Rows from block 2, named by matrix and row number. Rows with one number belong to one attention dimension. Each number is 128 + 24 x the weight over the matrix's rms, rounded and kept within 0 to 255. All counts start at 0.
# q: attention query, key and value (stacked) (model.blocks.2.attn.qkv.weight, 1152x384, the q third), inputs 192-383
# k: attention query, key and value (stacked) (model.blocks.2.attn.qkv.weight, 1152x384, the k third), inputs 192-383
q.214 [ 88 108 166 125 106 119 148 100 146  64 163 156 104  81 109 114 144 131 131 134 151 106 140 103 107 163 161 109 115 123 111 142 123 166 129  88 151 167 160 121 119 129 148  97 135 131 125  99 147 115 143 129 162 129 140 139 121 113 120 133 129 128 106 121 126 124 115 125 126 120 164 129 101 114 134 105 120 110 170 118 112 153 111 160 131 105 103 129  96 151 134 161 160 120 132 140 108 137 142 135 135 153 134 115  97 145 126 116 113 143 144 170 159 188 160 113 148 141 145 107 132 125 150  99 159 144  67 118 109 119 143 108 138 145 136 147 150 133 143 104 118 117 105 117 125 106 148 133 156 123 159 120 136 138 115 110 148 131 121  95 119  92 138 179 156 107 176 107 143 127 128 152 116 102 102 101  84 143 107  74  68 122 146 100 117 145 151 142 106  90 113 102]
k.214 [129 120 148 152 128 117 146 178 114 182 144 148  68  82 167  93 110 130 136 118 138 135 131  68 113 107 135 163 138 129 113 135 180 132 118 206 150 169 149 116 115 111 131  86  94  52 147  96 112 138 159 157 118 114 168 117 109 132 112 116  90 128  81 152 158  86 176 150 127 153 136 150 124 148 140 151 150 124  61 144 124 108 164 135 107 132 102  51 123  79 110 128 149 136 123 175 152 150 155 140 121 125  96  84 138 139 159 126 110 124 127  81 131  75  79 123 101 134 136 146 140 140 131 108 144 122 119 102 101 109 162  95 140 136 125 104 154 138  86 161 151 103 136 134 122 110  90 174 113  71  87 164 141 120  74 129 156 119 116  99 113 118 160 125 132 117 143 115 142 192 125 111 129 154 105 137 157 152  92  90 131 128 145 177 120 107 117 137  86 102 120 131]
q.215 [125 139 127 121 137 121 109 153 114  89 155 128 126 169 101 139 145 124 116 143 142 141 105 110 107 125 150 134  91 121 112  86 112 142 126 122 151 156 140 120  92 122 121 121  91 128  74 125 158 181 118 139 133 121 106  89 115 134 103 105 163 134 100 148 167 124 123 113 134 126 111 110 144 118 122 174 108 132 166 120 169 118 119 162 103  94 180 146 155  85 128 104 122 102  84 117 133 160 173 151 112 118 105 118 138  79 147 111 125 140 138 122 145 139  67 163 104 157 137 116 144 135 116 133 148 136  66 148  98 154 172 145 133 125 131 169 155 160  79 176 129 163 179 154  98 138 129 146 150 139 131 117 160 138 137 150 144 163 141 164 121 154  69  83 151 176 113 143 138  93 135 118 142 150 108 107  96 106 113 174 121 112 121 130 133 134  95 118 105 162 117 102]
k.215 [131  86 125 118 140 142 120 152 120 127 125 143 157 133 108 139 133 174  96  97 137 149 127 120 115 140 155  95 145 110 168 114 144 109  93 107 135 149 171 167 139 150 112 146 125 169 134  95 110 154  94 164 105 145 174 115 129 135 139 120 118  70 103 135  96 141 158 117 109 160 137 101 123  82 169  94 139 148 100 146 123 143 115 116 118 135 115 100 119 152 132 136 173 165 170 108 136 171 151 144 118 162 148 127 145  90 127 141  88 114 129  95 167 191 120 122 129 103 147 152 118 154 113 121 186  91 102 155 155 125 111 141 128 136 113 176 136 138 133 130 139 150 121  90 106 150 168 171  92 149 123 171 139 176 152 117  87 115 129 150 142 103 140 130 148 145 134 143  92 119 128 167 148 137 108 151 105 141 162 102  69 131 138 126 115  91 145 101  99 150 131 146]
q.216 [ 91 178 128 118 102 119 180 117 120 145 142 137 140 159 154 145 141 151  72 108 106 159 113 140 165 107 107 107  85 127 108 142 124 138 111 146 132 121 105 118 114 158 143 126 123 154 118 130  80 119 109 116 163 145 120 146  96 141 112 171 120 139 146 135 141 127  84 132 111  84 153 115 143 132 125 125 126 108 135 142 146  81 169 153  93 147 134  92 125 122 156 124 126 128 129 123 107 114 148 147 130  71 113 116 126  97 114 135 154 124 141 127 116  84 105 117 136 150 142 118 144 125 104 158 103 126  96 149 140 159 137 119  95 140 149 112 128 147 153 134 156 114 161 140 143 118 130 191 128 133 151 124 164 126 119 114 148 111 149 156 147 132 120 133 139 173 137 110 112 123 109  93 121 138 157  84 146 127 144 133 120 136 107 143 120  84 130 102 111 120 116  85]
k.216 [143 131 124 122 157 161 187 153 119 177 138 111 125 119 148 104 127 147  93  92 113 147 159  87 148 128 114  74 119 160 164 108 124 136 133 132 125 149 152 120 119 160 110 107 157 119 118 139 112 100 150 129 131 109 181 117 142  94 135 124 106 134 124 137 124 112 141 144 107 121  65 115 121 136 137  99 130 167 126 119 117 176 128 148 151 142 133 110 110 134 135 130 147 135 140  85 110 160 135 154 138  96 136 102 112 141 134 116 119 106 170  73 124 126 154 106 110 156 126 171 141 127 105  93 160 120 118 120 127  88 100 135 127 139 113  84 163 140 122 141 131 156 153 135 116 129 147 126 116 139 108 126 160 107 125 163  85 129  95  95  96 101 159  92 150 169 115 160 135 116 160 132 120 114 127 135 121 147  80 117 102 101 127 122 132 153 158  92 145 148 130 149]
q.217 [139  98 133 147 120 144 133 100 173  88  99 110 118 137 173 132 127 136 103 141 120  93 131 132 181 151 107 167 130  96 117 119 134 135 114 144 135 109  68 137 161 170 111 181 146 170 135 100 141 136 184 111 130 142 162  77 157 143 102 114 139 129 158 101 132  92 102 115 112  98 134 142 114  93 100  70 126 152 136 131 133 141 131 133 109 114 129 131 123 121  91 101 106  95 125 133 124 101 139 178  76 105 128 138 140 141  99 130 154 137 148 137 143 135 152 107 139  87 146 140 115 161 137 133  99 165 169 127 125 102 111 153 100 142 154 111 135 101 142 158 134 105  93 137 151 145 135 123 105 161 128 125 146 130 137 159 142 106 111 119 194 120 115 114 130 146  92 105 114 111 125 131 131 155  83 125 128 131 170 138 151 114  65  98 151 105 139  98  81 155 145 148]
k.217 [125 130 163 180 156 109 150 124 132 126 145 114 145 110 139 177  98  77 137 133 148 116 155 138 113 153 160 104 136 120 117 145  84 133 140 129 154 149 141 151 163 190 136 124 123 131 163 147 135 138 117 148 141 172 135 150 136 166 158 124 128 142 138 117 140 112 139 120 113 138 115  98 131 121 131 151 127 120  99 129 144 115 130 128 139  86 124 119 144 123 120  87 139  98 105 136 148  94 144 141 144 167  81 118 132 145 127 151 138 141 101 156 119 130 164 155 109 103 118 157 104 120  76 101 141 144  93 135 133  96 151 165 105 128 102 135 156 151  97  35  65 140 139 121 125 113  73 112 125 131 136 143 147  88  92 133 142 101 124 126  91 107 111 152 169 142 162 151  95 112  90 138 104 166 122 106 138 145 140 128 125  84  70 184 103 120 133 117 131 143 138  69]
q.218 [160 119 125 159 130 139 150  93 145 126 135 117 136 127 125 103 130 119 105 132  84 116 132 162 113 101 133 152 114 144 126 110 122  87 122 133 144 123 122 131 113 133 120 117 107 161 108 144 138  90 162 138 132 122 134 114 141 124 154 128 140 121 163 120  70 151 179 132 120 156 140  91 152 109 130 164  92 141 150 159 107  99 137 100 124 161 131 131 130 140 134 152 125 170 105 140 140 101  99 134 126  79 100 106 152 127 106 140 115 117 108 128  97 154 113 127 139 106  89 139 154 105 156  98 120 108  91 148 100 135  98 103 122 141 144 154 127 158  90 143 133 136 133 112 139 147  82 136 124 147 153  54 150 134 148 137 132 141  82 124 100 132  99 127 135 155 126 108 154 121 119  89 123 153 106 141 144 113 126  86  95 111 114 148 124 120 147 109  81 136 124  99]
k.218 [120 124 163 146 158  91 107 154 132 137 108  96 153 113 132 115 130 151 110 179 144  83 142 105 146 110 166 160 142 132 115 125 112  65 127  98 111 136 114 123 160  90 109 128 130 156 106 123 142 155 114 187 111 128 103 131 123 110 125 115 146 136 112 109 105 146 158 112 147  94 124  94 116  96 167 152 110 157 193 119 144 153 176 129 141 128 123 138 133 153 131 120 108 126 128  90 139 172 123 152 147 115 116 165 123 138 127 109 116 140 103  99 129 138 196 134 121 145 148 123 146 110  95 106 150 111  91 143 125 166  59 145 113 122 134 126 158 102 158 105 122 112  99 147 118 167 109 157 103 143 142 121  98 117 126 155 113 114 117 113 135 108 152 141 141 166 131 142 126  94 149 157 130 131 153 137 118 103 138 151 143 145 155 168 104  99 100 153 138 179 108 101]
q.219 [155 148 124 137 138  82 130 136 134 117 151 149 137 149 101 167 147 114 109 108  85 180 100 116 125 111 180 121 146 109 157 109 179 126 130 110 143 147  88 130 125 133 153 119 124 151 147 104 144 149 132 123  98 148  85 176 106 101 130 136  91 169 145 118 116 168 126 152 127 150 107 136 155 152 118 139 172 130 127 106 129 158 112 140 116 130 140  89  86 157 102 123 152 144 103 131 135 151 124  95 102 143 138 160 136 102 163 128 108 166 158 117 129  77 169 114 109 163 106 167 123  97  80 113 143 121 146 108 143 128 111 163 133  89 122 107 167 123  84 113 136 106 162 143 110 160  91 141  86 114 107 147 110 131  97 167 158 149 124  81 100 139 105 145 132 122 134 159  89 139  94 125 123 131 110  91 136 117 122 135 135 122 119 137 128 128  98 142  91 128 144 148]
k.219 [121 138 133 100 103 136 132 124 126 120 126 121 137 193 107 173 108 123 151  86 104 117  79  84 114 107 164 109 140 167 137 136 137  89 122  76 118 124  85 141 120 111 138 135 109 103 156 100 111 129 128 128 138 148 129 166 140 125  70 121 141  93 177 133 136 130 125 142  97 126 132 169 148 136  70 106 118  89 163 135 140 176 114 130 142 129 199  85  97 141 114 144 154 134 123 163 112 118 114 153  93 159 112 110 163 187  76 117 180 122 171 158 141 127 115 117 145 142 191 119 144 137 127 111 147 129 125  99 153 140 116 124 149 103  89  89 135 122 122  91  98 160 139 101 174 108 146 154 135 128 129  99 171 145 155 113 156 150 200 117 123 130 165 124 140  96 119  84 137 122 109 135 142 100 160  97 103  93  91 119 148 138 158 127 109  52 123 154 139 128 140 161]
q.220 [108 148 146 146 162 114 130 128 183 154 121 115 134 143 124 142 121  90  88 125 104  98 115  88 128 163 114 198 164  71 109 143 123 149 118  97 135 168 148 117 147 149 103 121 148 111 121 136 128 166 126 112 150 188 138 140 105 132 153  96  74 157 133  88 146 110 152 130  96 128 157  88  95 109 120  89 185 157 128 170 169 126 165 126 101 138 143 116 141 127 103 157 156 120  92 146 156 167 184 135 142 132 133 118 153  81  78 102 193  75 108 176 111 154  94 132 128  79 116 157 112 107  89 106 138 113 158 125 143 149 138  68 144 139 119 125 119 133 172 131 108 140 149 116 119 140  85 109 146 180 182 152  88 138 149 112 115 130 150 186 138 133 134 153 148  95 177 171 145  89 134 158  97 109 166 139 116 116 134 178 115 162  83 142  98  70 141 115 136 119 143 122]
k.220 [112 141 134 112 150 120 177 128 150 110 169  84  90 173 174 151  99 147 103 108 125 165 123 116 110 172 146 143 116 148 108  90 138 138 124 105 120 140 111 154 148 142 110  93 119 113 138 136 121 148 129 146 144 133 143 108 162 109 126 148 125 134 133 134 152 157 125 122 132 126 116  71 138  92 160 123 151 160 128 172 156 142 116 155 137 131 103 177 113  84 175 165 140  89  95 146 142 119 125 158  94 136  88 138 155 154 162 137 110 145 126 151 115 174 143 119  83  94 152 152 146 137 101 140  98 192 147 120  70  95  96  95 153 134 131 142 137  55 126 143 139 107  97  98 148 122 104 142 141 109 158 143 154 143 137 132 155 175 124  80 127 156 117 129 137 126 120 162 134 150 150  88 157 139 130 115 116 113 158 124 130 142 142 127 160 121 124 107 130 142 120 144]
q.221 [133 112 121 111 120 150 123 119 185 120 151 112 119 119 115 124 116 110 188 128 159 167 109 145 108 128 139  99 125  89 120 159 107 142 189 172 106 140 135 114 135 102 133 119 109  88 111 124 143 152 105 101 140 128 116 135 126  98 132 121 141 118 109 146 144 157 118 130 162 145 102 101 151 160 135 108 149 118 125 176 141  96 117 160 127 145 103 103 122 148  98 108 131  80 132 160  95 154 151 151 152 109 159 109 133 142 166 139 163 101 141 134 124 110  93 106  68 137 129 138 115 107 143 129 122 151 130 109 166 106 108 119 142 161 161 117 117 117 125 136  81 116 121 165 124 132 128 134 111 107 123 120 110 147 124 131 114 141 147 145 147 141 123 155  72 129 109 139 144 133 104  93 131  91 138 131 158 139 133 116  76 129 154 121 121 171 156  70 142  78 113 147]
k.221 [173 109  93 130 118 119 131 147 116 135 137 147 140 122 116 146 134 165 136 119 122  92 115 145 158 144 122 148 123  77  98  77  98 110  69 144 109 150 128 114  88 135 141 160 121 115 137 133 155  95 129  84 139 149 118 147 102 143 124 130 128 113 145 135 151 128 101 152 133 154 121 109  89 143 127 166 118 135 146 158  95 149 130 106 111 115 151 149 139 111 142 134 158 132  76  78 136 135 135  97 113 148 171 140 136 142 120 137  99  77 109 119 105  98 132 105 133  94 151 108 137 108 121 147 112 193 169 128 139 147 148 114 147 152 129 140 132 147 148 130 123 118 103 136 131 147 114  96 126 117 108 143 101 123 104 151 158 104 149 176 123 104 113 115 120  87 115 168 127 165 121 155 136 103 135  82 130 126 121 128 191  99 160 163 107 127 131 169 137 133 120 110]
q.222 [120 131 150 108 125 141 137 156 135  87 135 122 109 143 155 125 159  95 165 154 119  97 110 129 110  96 112 141 140 104 135 122 137 121 127 131 100  92 122 144 132 152 110 122 128 141 113 110 109 167 102 137  96 162 115  94 124 129 143 139  96 107 115  83 141 115 127 141 169 122 143 113 144 157 109 104  99 154 121  84 113 151 145  82 124 108 159 111  91 109 121 122 131 149 113 148 104 110 170  97 175 167 101 147 115 149 129 149 104 109 149 139 189 158 100 152 139 119 119 118 147 147 153 115 180 149  91 135 124 119 122 115 135 116 170  65 170 153 156 120 122 101 136 111 131  98  91 130 132 137  97 109 114  93 160 143 112 145 106 123 155 163 133 147 143 140  90 120 156 138  98 107  81 121  91 112 123 118 123 154 152 150 132 116 142 110 145 146 113 117 145 122]
k.222 [182 142 103 161 112 129 147 127 119 107  94 117 102 132 189 131 112 139  82 142 120  79 114 158 101  76  92 127 159 156 112 141 184 111  98 112 161 138 153 116 121 149  93  96  85 128 146 157  81 137 130 162 151 125  92 147 132 136 100 116 121 145 182 129 181 109 158 118 124 114 141 119 160 137 121 121 118 139 122 132 151 117 111 140  72 111 102 118 103 138 104 130 128  88 117 159  98 121 112 110 142 143 110 101 173 141 104 136 109 154  90  99 166 169 180 130  84  94 134  91 155 166 113 137 169  92 117 131 125 152 107 106 120 118 172 115 143 136 150 142 173  95 108 108 163 118 113 143 129 128 150 137 122 128 159  88 164 119 179 121 168 102 125 121 112 120 155 135 110 155 133 127 147 105 130 135 106 152 174 142 153 132 120  89 122 161 126 114 152 112 104 113]
q.223 [132 113 138 172  87 131 141 112 118 105 118 141 132 124 123 105 161 112 125 170  81 116 168 140 114  91 122 147 112  48 149 125 153 100 138  83 122 141 188 105 191  90 127 116 182 144 165 156  84 107 148 110 173 123 162 118 125 142 118 168 110 134 136 143 115 112 107 155  79 131 134 172 150 116 150 130 137 120 147 106 134 111  94 111 120 148 137 144 146 150  98 160 101  83  79 131  90 115 124 123 125 115 111 113 135  95 140 101 132 122 114 135 117 152 105 101 117 146 115  98 146 120 141 141  83 115 164 101 137 124 135 135 157 160 119 128  92 128 143 121 182 171 118 118 123 116 172 124 169 127 165 164  89 120 135 159 160 120 111 115 116 122 128 102 112 104 135 161 146  90 181 113 135 145 124 150 107 133 158 155 135 191 104 120 136 141 137 117 126  83 164 120]
k.223 [156 153 148 115 152 136 187 103 169 136  67  72 113 146 109 113 122 102 142 154 160  93 155  96 120 108 171 102 106 103 145  99 134 134 113 151 103  79 137 149 132 121 176 189 136 115 112 131 127  98 128 113 104 125 134 159 149 195 125  73 130 154 110 125 104 144 129 125 140 117 124 109  64 104 119 105 126 147 118  89 133 116 109  85 180 150 115 144 110 126 121 108 151 129 168 108 171 131 142 107  97 128 102 138 170 145 123 102 125 128 135  91  94  91 107  97 162 157 141 154 158 126 133 106 127 137  62 119 159 131 108 103 156 163 162 138 113 124 150 125 152 116 144 129 119 149  99 140 137 121 105  86 124 105 146 118 155  98 149 139  95 180 104 168 151 112 135 126 129 115 155 136 100 137 159 149 128 142 131  92 136  96 130 146 112 152  86  95 130 113 132 153]
q.224 [154 134  91 114 121 133 130 136 108 131 134 130  75 101 145 142 151 146  88  77 120 129 156 122 104  94  94  79 111 146 131 136 147 108 118 141 127 102 160 121 115  91 110 132 120 131 169 132  92 121  88 148 188 146 106  91 132 114 133 132  95 109  74 143 169 128 130 163 111 123 104  96  94 117 106 105 152 114  98 118 125 100 100  79 167 138 136  95  95 138 140 178 164 113 154 116 128 139  99  90 102 123 157 186 127 175 137 152 134 153 144 181 154 148 133 165 122 141 107 113 153 145  96 134 142 108  83 133 113  93 132 145  97  87 138 128  67 147 125 123 150 129 144 101  91 141 133 148 101 102 119 174 107 113 124 158 140 151 159 157 189 129 166 135 158 124 132 120 136 127 112 124 124 104 100 140 127 142 105 126  81 124 109 134 149 161 138 131  98 124 148 116]
k.224 [140 107 114 160 131 141 123 146 116 107  94 106 154 135 140 105 142 129 145  91 135 114 106 148 151  99 157  96 130 118 184 117 137 122  76 207 110 105 160 141 156  94 159 104 150 133  88 141 150 154  57 129 146 146 125 111 123 116 127  81 193 159  96 136 120 116  79 155 161 124 149 122 112 101  97 153 106  93 143 157 130 127 142 137 140  92 181 135 150 154 127 177 148 141 109 148 136 144  89  95 118 122  98 150 141 107 102 143 165 112 155 146  96 133 137 167 138 127 129  92 133  94  98 129 125 153 101 116 155 119 113 115 110  94 109 150 147 194 124 139 170 133 104 169 100 139  69 149 183  96 148 138 118 158 159 131 137 153 106  67 119 128 115 153 146 140 147 127 118 139 131 122 118 149 100 113 152 125 111  97 168 158 118 119 132 100 105 174 119 135  83 144]
q.225 [ 72 147 115 146 138 131 125 136 132 161 149 137 150 164  92 145 135 161 152 134  82 107 148 129 157 163 125 112  98 162 144 156 113 128 120 128  91 135 131 109 138 112  90 108  89  89 125 109 154 123 127 132 116 135 148 145 139 128 123  96 101 149 146 123 132 157 155 109  75 125 164 117 146 136 123 133 159 125 126 100 107 138 126 101 130 126  95 148 135 137 126 138 139 161 124 121 122  78 140 137  96 134 142 148 105 142 124 114 124 151 135 107 142 130  96 116  96 178 120 132 159 123 118 121  85 162 171 131 147 113 107 136 150 118  81 145 116 114 121 140 152 123 133 105 117 121 164 140 139 125  87 152 127  92 124 125 124 110 146 155 130 158 136 162 119 108 142 112 137 158 171  99  99 137 172 177  86 109 137 132  99 134 133 161 103 127 120 171 123 126 144  90]
k.225 [115 142 112 133 124  73 115 132 156 127 139 139  86 132 151 102  88 124 142  86 123 143 130 121 125 147 118 146 147 150 116 116 140 155 105 121 107 128 123 135 128 108 110 112 156 119 113  96 102 150 118 133 128 155 135 118  85 151 150  88  91  91  92  90 112 117 150 136 142 108  88 162 129 144  63 150 148 124 108 127  99 143 103 145 133 132 130 126 124  97 134 112 120 146  84 121 126 131 155 116 114 122  98 146 116 110 119 146 143 120 131 147 126 111 142 156 137 113 127 122 132  87 132 129 151 117 145  97 147 131 152 118 156 131 123 128 110 118 159 157 121  93 139 112  99 137 102 134 132 157 113 137 102 164  99 126 114  97 134 163 130 114 172 136  96 123  98 140 115 115 116 122 103 135 139 135 125 122 168 158 134 164 138 123 151 121 125 127 135 135 146  97]
q.226 [ 96 117 173 128 100 142 139  98  93 128 166 128 194 116 139 105 118 164  96 158 116 110 127 114 156 138 105 114 111 128 109 113  93 160 122 150 181 114 119 100 109 125 127 160  73 149 115 138 113 129 137 126 119 152 106 105  88 114 122 127 119 102 139 148 126 161 142 122 121 148 107  96 145 123 154 115 166  77 127  93 121 118 146 136 112 128 130 128 135 125 110 130 134 174 130 137 135 122 105 107 149  80 113 145 128 152 108 123 152 110 136 121 121 146 115 149 107 140 123 142 122 173 132 119 160 103 126 102 125 125 157 157 136 136 114 116 114 115 151 122 121 101 149 132 154 171 144  96 147 137 134 146 103  84 112 101 106 151  87  84 137 169 136 138 145 131 101 129 157 149 151 154 138 185  72 113 145 152 115 135 178  92 122 134 116 133 120 101 104 112 122 130]
k.226 [117 123 121 129 128  77 158 147 167  78 100 109 140 150 110 134 133 132 157 124  70 142 106 124 142 156 147 130 132 140 127 182 144 104 149 115 168 115 102 116 152 135 162 139 151 110 158  92 128 186 165 132 139 106 148 115 119 121 126  97 137 120 102 115 118 126 158 113 125 153 154 129 140 125 106 118 143 137 143 111 127 156 166 123 109 123  84 173 131  97 130 157 152 129  88 124 150 154 167 102 164 134 128 134 144 113 183  92 120 132 145  82 152 150 140 113 130 137 182 116 112 117 140 114 126 107 150 184 107 186 111 139 142 141 157 102 139 134 113 133  82 112 157 122 147 159 146 167 121 153 127 116  79 139  87 129 109 135 122 131 169 147  80 153 134 159 137 157 139 196 132  99 123 169 110 103 112 144 146 128 115 110 177 106 114 159 120 141 123 120 168 111]
q.227 [157 117 125 115 148 131 155 150 102 117 119 124 125 148 103 134 124 144 101 158 118 156 125 131 142 121 158 126 141 135  73 135 139 148 138  88  98 127 111 132 134 117 116 145 133  95 119 126 123 106 164 116 116 149 152 120 123 123 166 134 141 131 175 120 122 131  83 141  89 133  61 131  95 132 155 154 135 155 139 107 142 134 120 117 142 105 139 139 103 117 110 173 123 149  99 124 111  93 115 137 126 143 149 138 117  97 117 125 106 110  96 161 153 125 136  94 120 196  79 117 169 123 105  88  98 117 155 100 157 152 147 128  99 105 134 152  98 140 116 147 146 139 108 142 145 163 117 142 157  96 131  89 110 130 102 158 107 113 105 175 106 136 138  91 154 114 147 118 113 130 123 153 121 144 147 161 143 143 162 114 135 143 115 116  75 112 134 146 116 193 133 138]
k.227 [ 96 144 135 137 112  95  86 108 124 140 139 145 106  86 118 163 126 146 124  88 109 118 129 123 127 164 144 171 125 156 110 154 131 135 147  69 144 140 103 114 151 146 145 168 130 124 129 154 135 115 161 110 134 139 141 148 130 153 165 158 116 101 135 151 167 122 162 107 122 122 132 165 131 142  93 129 134 127 133 104 117 127 114 114 131 162 136  91 107 121  77 109 111 153 129 119 164 152 147 103 115 108  82 130 120 140 129  96 124 128  86 149 132 142  77 132 159 187  81 154 159  93 111 128 120  68 166 141  96 113 176 142  99  98 120 133  90 153 140 139 135 126 116 111 128 138  79 131 122 122 120 126 105  95  76 102 167 162 109 141 161 155 170  90 121 121 182 131 120 108 120 137 150 110 139 131 146 152  89 127 135 115 100 192 107 106 125 121 165 173 128 143]
q.228 [124 130  90  80 132 130 102 158 122 170 135 112 167 139 137 145 112 134 127 150 148 126 160 149 137 149  94 134 157 152 121 139 149 143 141  94 170 146 136 107  93 135 142 144 120 124 119 138 135 148 107 153 153 111 150 127 163 141 120 102 101 130 147 138 147 111 145 131 117 126  96 133 119  75 113 155 178 111 110 101 128  91 113 128 123 153 123 131  94 113 165 152 129 136 140 148 151 154 159 149 123 169 142 101 135 147 156 133 164 143 115 181 142 168 144 137  90 111  93 169 103 107 141 151 132 100 159 114 101 109 186 119 126  83 112 110 115 148 165 128 130  98 106 108 119 124 133 141 160 131 111 123 102 134 146 135 105 154 129 119 144 101 116 113 182 113 106 120  90 122 115 128 119 156 127 151 108 112 132 161 120 134 125 137 154 123 135 147  91 123 133  90]
k.228 [ 79 157  99 127 135 144 108 133 120 166 140  84 163 113 118 156  90 119 116 128 143 166 153 128 146 135  91 131 171 132 155 121 125 115 176 155 182 158 128 153 112 119 128 130 156  83 116 121 121 110  96 159 106 126 120 160 115 112 126 130 122 129 122 132 140 145 120 125 135 169 115 101 105 178 173  82 146 118 148 186 163 130 127 147 132 124 125 104 104 185 123 123 130 145  89 137 146 107 147  93 118 148  98 119 149 112 150 105 117 153 119 154  98 122 111 148 193  97 145 159 130 121 140 107 135  84  90 110 116  95 130 174 137 118 112 149 139 135 110  86 118 136 154 104 132 150 123 138  97 158 159 137 128  95  88 127 157 112 133 154 136 101 129 112 112 130 129 107 142 139 126  88  91  98 141 108 126 140 122 146  92  96 140  67 124 134 147 105 124 123 111  99]
q.229 [152  86 138 136 147 115 100 108 127  90 136 180 116 124 103 132 143 147 156 165 133 103 117 141 160 125 117 115 116 124  98 109 129 137 101  92 172 147 128 141 140 110 148 121 102 136 109 151 157 153 125 145 127 145 130 164 118 108 140 132 108  88 133 128 135 157 105  90 181  95 118 142 126 151 128 112 109 135  97 122 157 166 134 189 175 118 180 104  86  77  95 162 149 147 167  95 193 115 164 125 124 145 115  74  83 123  95 113 118 131 126 103 152 140 104  85 123 150 135  89 137 132 145  99 143 146 125 183 133 127 146 120 122 148 140  90 133 132 123 132 122  76 159 141 109 149 138 134 129 138 123 107 117  88 106 136 131 131 118 166 139 125 168 142 121  89 133 124 156 118 131 126 115 118 128 108 121 125 120 148 133 141 128 127 143 139 123 144 110 148 145 103]
k.229 [124 123 125  78 123 134 157  90 158 128 116 116 169 122 136 132  98 118 123 140 125  91  96 106 114 133 146 129 149 155 155 120 128 111 179  86 129 102 143  86  79  95 166 131 150 131 127 138 132 119 127 176 101 105 131 148 143  98 109 156 128 132 114 170 149 142 133 117 155 117 165 160 147 107 105 152 173 122 127  99 130 172 124 105 128 140 134 118 133 123 101  99 103 133 134 102 140 163 122 102 112 161 154 163 170 157 138  75 140  93 135 115 165 127 114  92 125  87 141 100 107 157 136  93 128  74 103 110 133 156 114 137  96 138 141 154 171 136 106 125 113 113 135 141  84 104 103 104 125 159 128 152 152 144 114 151 104 140 114 171 143 149 117 141  82  74 166 168 152 117 136 188 150 133 152 134  82 120 127 121 142 121 120 105 120 108 139 138 183  81 173 155]
q.230 [126 142 140 102 104 126 110  98  91 131 101 118 143  84 132 150  86 137 143 131 121 173 108 124 133 130 145 121 117 101 102 151 134 166 153 102 112 111 136 172  95 138  68  94 113 124 139 105 181 106 153 140 132 101 134 129 116 143  84 117 102 147 134 120 129 137 110 157 124 128  98 145 130 103 129 150 159 169 135 126 159 110 143 147  98 135  85 113 122 125 137 122  62 153 158 159 143 144  85 126 116 146 129 172 111 134 166 140 123 104 118 110 102 112 136 141 134  95 120 117 128 106 116 167  75 143 148 132 120 147 110 108  92 107 139 121 128 122 144 158 159  99 137 114  96 122 161 128 119 127 157 116 134 139 109 134 128 121  95 110 110 111 139 130  92 152 134 153 160 110 157 144  93 105 136 132 116  89 147 148 154 111 101 164 123 138 124  75 152  97 144 145]
k.230 [117 130 149 154 113 116 115 106 127 138 104 114 141 120 150 107 118  91 152  82 125 135 105  71 158 110 139 107 163 139 134 143 130 104 129 119 158 125 159 117 112 112  93 125 150  94  99 137 107 159 130 121  94 116 111 104  91 108  96 122 126 132 177 142 157 109 128 130 130 147 108 176 165 151 156 129 137 123  98 135 151 163 120 135 129 116  73 124 106  85 111 104 108 127  99 131 147 112 161 132 106 157 145 161 137 104 148 137 106 125 186 140 124  80  72  97  98 147 124 103 150 133 104  98 123 167 128 105 114 118 129 135 140 108 145 166 135 200  84  86 137 153 104  99 136 100 113 127 120 101 121 184 135 131 160 121 121 120  86 119  94 132 160 130  89 128 133 111  53 138 132 134 130 113 109 116 107  91 167 146 122 112 105  96 128 172 109 139 136 164 119 131]
q.231 [152 138  89 164 124 141 120 145  68 166 100 145 128 163 125 126  82 126  92 130  88 127  80 128 169  91 125  85 152 135  50 123 110 141 146 130 144  95 118 116 176 151  90 134 136 104 132 153 108 103 152 103 113 141 120 106  74 145 140  76 112 128  80 165 112 155 123  88 153 110 129  93 102 127 112 148 137 132  86 119 114 125 119 101 122  95 146 144 117 117 140 135 137 157 103 187  72 106 105 117 102 132 142 104 141 118 151 157 122 123 103  93 160 120 149 152 102 142  89 118 109 126 129 124  93 147 155 140 103 144 130 162  75 102 110 118 164 110 120 117 144 156 101 105 145 155 145 102 146 120 126 120 108 140 160 130 164 143 129 134 129 146 117 171 150 124 118 138  89 101 221 141 131 137 124  95 128 118 166 146 141 130 152  96  86 133 138 178 174 114 112 141]
k.231 [125 135 117 139 131 134 101 124 127 143 124 153  89 112 104 129 118 146 120 115 125 114 104  82 120  99 131 114  99 152 198  97 152 156 123  98 130 131 124 125 144 119 120 136 145 101  67 147 162 176 123 138  99 147 142 117 104 154 160 114 131 116  79  95  96 129 123 136 154 161 108 145 140 145 113 115 130 111 150 119 112 118 149 105 124 105 118  89 143 114 193  90 148 103 132  77  97 152 158  95 112 132 145 105 100 162 120 120 106  53  98 104 154 135 147 113 138 112 151 100  91 122 113  96  74 112 166 102 145 133 156 171 133  77 125 148 184 101 147 110 102  99 128 140 144 140 118 108 173 142 127 176 165 114 122 140 121 154 113 160 103 127 128 114 123 150 141 155 119 114 175  94 136 140 134 149 114  95 121 145  84 135 117 139 138  82 119 164 111 139 171  60]